config.toml
train_examples = 295000
tokenizer = "word"
vocab_size = 8192
mlp_ratio = 6
grad_clip = 1.0
warmup_steps = 100
Rows from block 2, named by matrix and row number. Each number is 500 + 25 x the weight over its row's rms, rounded and kept within 0 to 999. All counts start at 0. Numbers have three digits each. After the name is the row's rms in percent of the matrix's.
# fc2: token-mixing MLP down (model.blocks.2.mixer.f.fc2.weight, 64x160), inputs 0-79
fc2.16 110:434539494538500514499562483504506497486479507532516525484520482543456548482498479541470492526497464470489468508487477444517466492472511518526444488487514521510502544513523513522507527471524503518477490509483470510495468538507516502462527487
fc2.17 117:489475497507497492455553483514507418496503490475472495471520495540482545469512511562449515500457526518514520469520520500517472520480445533503497538515500481450521481476512503464538499490509518481545535521552503480473534516484505484485510533
fc2.18 098:484532506505475509505507510469496498482463518513480491500483470501472476543500517452507464487493522528460509567442473522501516465511522499489521534488493515474568478541521476485487546460511508501522495501498541459516506491471525501495479548
fc2.19 107:493452489517518488504458496474500461458527526479482490484532475458521497515504511508505525497536508471509549508516495470515539512512486497512492502502492452484534511472503552526547511497483495492485505522529465490505482538533460528476473454
fc2.20 106:528477481499503537457478495481480520552499522502536477497476499496522505509520499485490519481489511545530497499462473496499462513514523492488518488539489555506480464533464518544517520540489499503500483532460475506509483498495532481487497504
fc2.21 093:526501554501522520522499504475479452500533482510490490562506464478495498526500454499535493537535472489494476473494519539500505489499462505481505507512491493511528474550452515529479488504508512507493487554512542512501532475482477531486459513
fc2.22 095:471443482510531517497466509482530525497519498482482520523524526480503505476514478475535504497536498487504480522518457487506450473525491497508518475466541497474505556523445517483494523501516487477499496519497511500508490528524518478486465490
fc2.23 091:557502484510496501496499492535520497526472450498504491487533488497507546507507479535487491450520486506481443478470525479472452501499491493481507526495490548505465480495478465446498521524453486446491521508534520485523507483493517505490485546
fc2.24 109:511502560535485440460474523528522490500497519467499512491488456504510504529516458499527487514513547485491530493510490487505496478486579476490452515497533507474499513464505492526467499529478512483502481517483496525466516511535487509484506522
fc2.25 096:437529490528439468506498482523487471489505501515537514473503496555527507479511528514498540458506513509478539472505533501533502523498473486508472522466486454486494488485508497523476504481484507482518508501554488490542482524462526514532460519
fc2.26 096:539480518480568520475511507525498508490547448507541508482488529487483471494502500511525511512506519452515503467496530452483488481495468485496485490505478496534482495464496536534482463481470470476488416478510503470524462468488487474467534499
fc2.27 107:541468495476487502493519477491541506499493494518531501509460529499578455488547460472464480487510504499491482493522494527549507513466487528525489511512488489515461481507539496513476534472485470541504521482514472465507523489476495464544503545
fc2.28 103:495505498518543500511485510466530509494515500550527517525507521501528484531574521475485485494508469512465499519447509456540494510488517485532486481509518511517483503509526466534489452498466508495465480515500513492483467492469421498474500462
fc2.29 097:499471561520488540444536464541533518497528496447489514473457495484516526468523529528492477530513493476499501491504485493485513520529508493495486494449494521479520501496519457505502508498469506508481505479492512481475484495511494479508472492
fc2.30 102:482509470487502478516478553548495518537477489549514462520496520511482506505463518484495501502505535493470527476508540497478486456492491508523500483473516517494505508539523482524508535515512544492474460507461479533482480496544507523488516554
fc2.31 107:479466476480510488466531500529528502509485528503458451514498494454502449491510556521452530509507504482486507505490521486501511533534477504486471546538509506511537502478522448472482518497508484519529516513501479460501488554509501468536511469
fc2.32 095:474531554523486490523492491461468475478509515498500516480496544536498539513531517498461512479517506504435508499507520536500506512515492512483468503473505482534528469452491534508527483483453482482502545525529499500521531474507473508511487500
fc2.33 098:470499510477491507470498496497495524481494541481496496510548462523483474548466522524489500516520511479504492514487494536516518520505476491508495505517472487493504539510507535508514523486502486484489444504475537512488480496478486476529506532
fc2.34 098:490523527539475511470469482467507468513492534519508531474475459530539493451567480479495496462491452495489461484460522525502538517472469512477515528483511514533530491502545477485492540492489539514490520479546511509485570479497511503478478517
fc2.35 105:471529501457495515500487480551463467545502520477470485477547468513488530493474480534524505531533493516517517510510465483488493489501535516490528499425456480478523494473425525507456483543522485519502484470480460511487479501509457547452486522
fc2.36 100:521512476502496483514514471455517506565475460447545538465472502539514449485502483512543483530474512507512487513498487560549486498500513506483523498549549489502511497528515523468498534530512471518487521508512495523535469515492465512513495483
fc2.37 098:550499506481523492507448496533477469518497498512509490462480458522473513485501509466500478502478455509463447508473476514480455489487533541499509532450489456528499491477508530502506488510529477509509505537490486487503521511465515498538512521
fc2.38 091:480545489520475478490543491511455509494501535488531494482540479517475447482494527472477501488484471474548458505512479518483501502492515555492476417511503492470519502478472481494522476493501484536474477511470497494486500525519479535504500503
fc2.39 104:450445503495525503523493505489495485487508511430506573504493503539526508478516494475480524511472516485503497522477513508552418465521509521509496494496505494483481501526488521492469473551483518488518503515534487522464485543539533497544477525
fc2.40 099:494477476522499514545488474502507493530463527464462497489519520515496469489479505540482464482491527497476490459471526497448487524482488519474543507478485481488498524517477479518456556495523496497458539520514487506464525489532515528501490487
fc2.41 091:527488523509482513502529499457532485510488490481527500483530499498482531474458460502484508513502505477495471488505468510544476486514493484485487465538538490524496528525516489509512510486474491515502484512497478505494509489475478447452483471
fc2.42 101:493520515535517482481519526502495504493508498520496526497494498496453503486472490509500528542473452453501489489478541503475525505489509512538491515524482450494482545536505485494483517482482506496466496500494487521447522516540460574516480541
fc2.43 099:511525514476544495491525495518511492511480461515509472490467471518495490452507503465515478468499495471504497526495502532498522480511507458523562538513518488527486541490480517512530479492497486540505546532521491495522532494515493527523490499
fc2.44 084:478537517497399483515505471476513496497504501504546501474512517564521482528487523462506528515453515509520487499528479533534482503480523508528492525516514505488527488505459498505463515476494514513513530467545507513528531541504539477502473519
fc2.45 105:491488516512506501426505492516514509551501479513510515517445512470563501495542477481489455512505505463495500509502534525492509498508510491493496465502484494519439509486525529517486545500524496498510490450510510466502521492511499533490495502
fc2.46 098:508531482520532520524532493485524486526522482512490541484491495502474493492521506505411539526509525525517505505478494489486481499457484529543503529455496451495471488540449450477509481504491515454470479529535494524528482506440480533448505497
fc2.47 104:477509455548481513517524517495506533487469500559493510533495517487475453492482507511498486529511509490481475510528528551531499450487461479467484495472524511471453513512505453532566476505475578506530491553500549531504506490500494502507507527
fc2.48 105:494504498543506483445506479519456492497492529467512513517555514479483471503492464462514525549516502499480518461501541524535442481521502477468489513477509483521507541470465491482512526474487510473541523500512521495486476534486556523488460479
fc2.49 109:501511471464485499506464485503502504457547492521478491487447500489481525492531490533452505490541495534520511482471457484513435466478471493543510503474539487520430559472471486498499503525481517455466526488526464510490502487507489469487512506
fc2.50 097:458487504474499521471521520531516486493497529473495497497497499493499530475515528478524522524473528473494522509489471530471471500478547501531498491486521538544526483491464521505490467501487541511475482550482469547494518534513507531503525562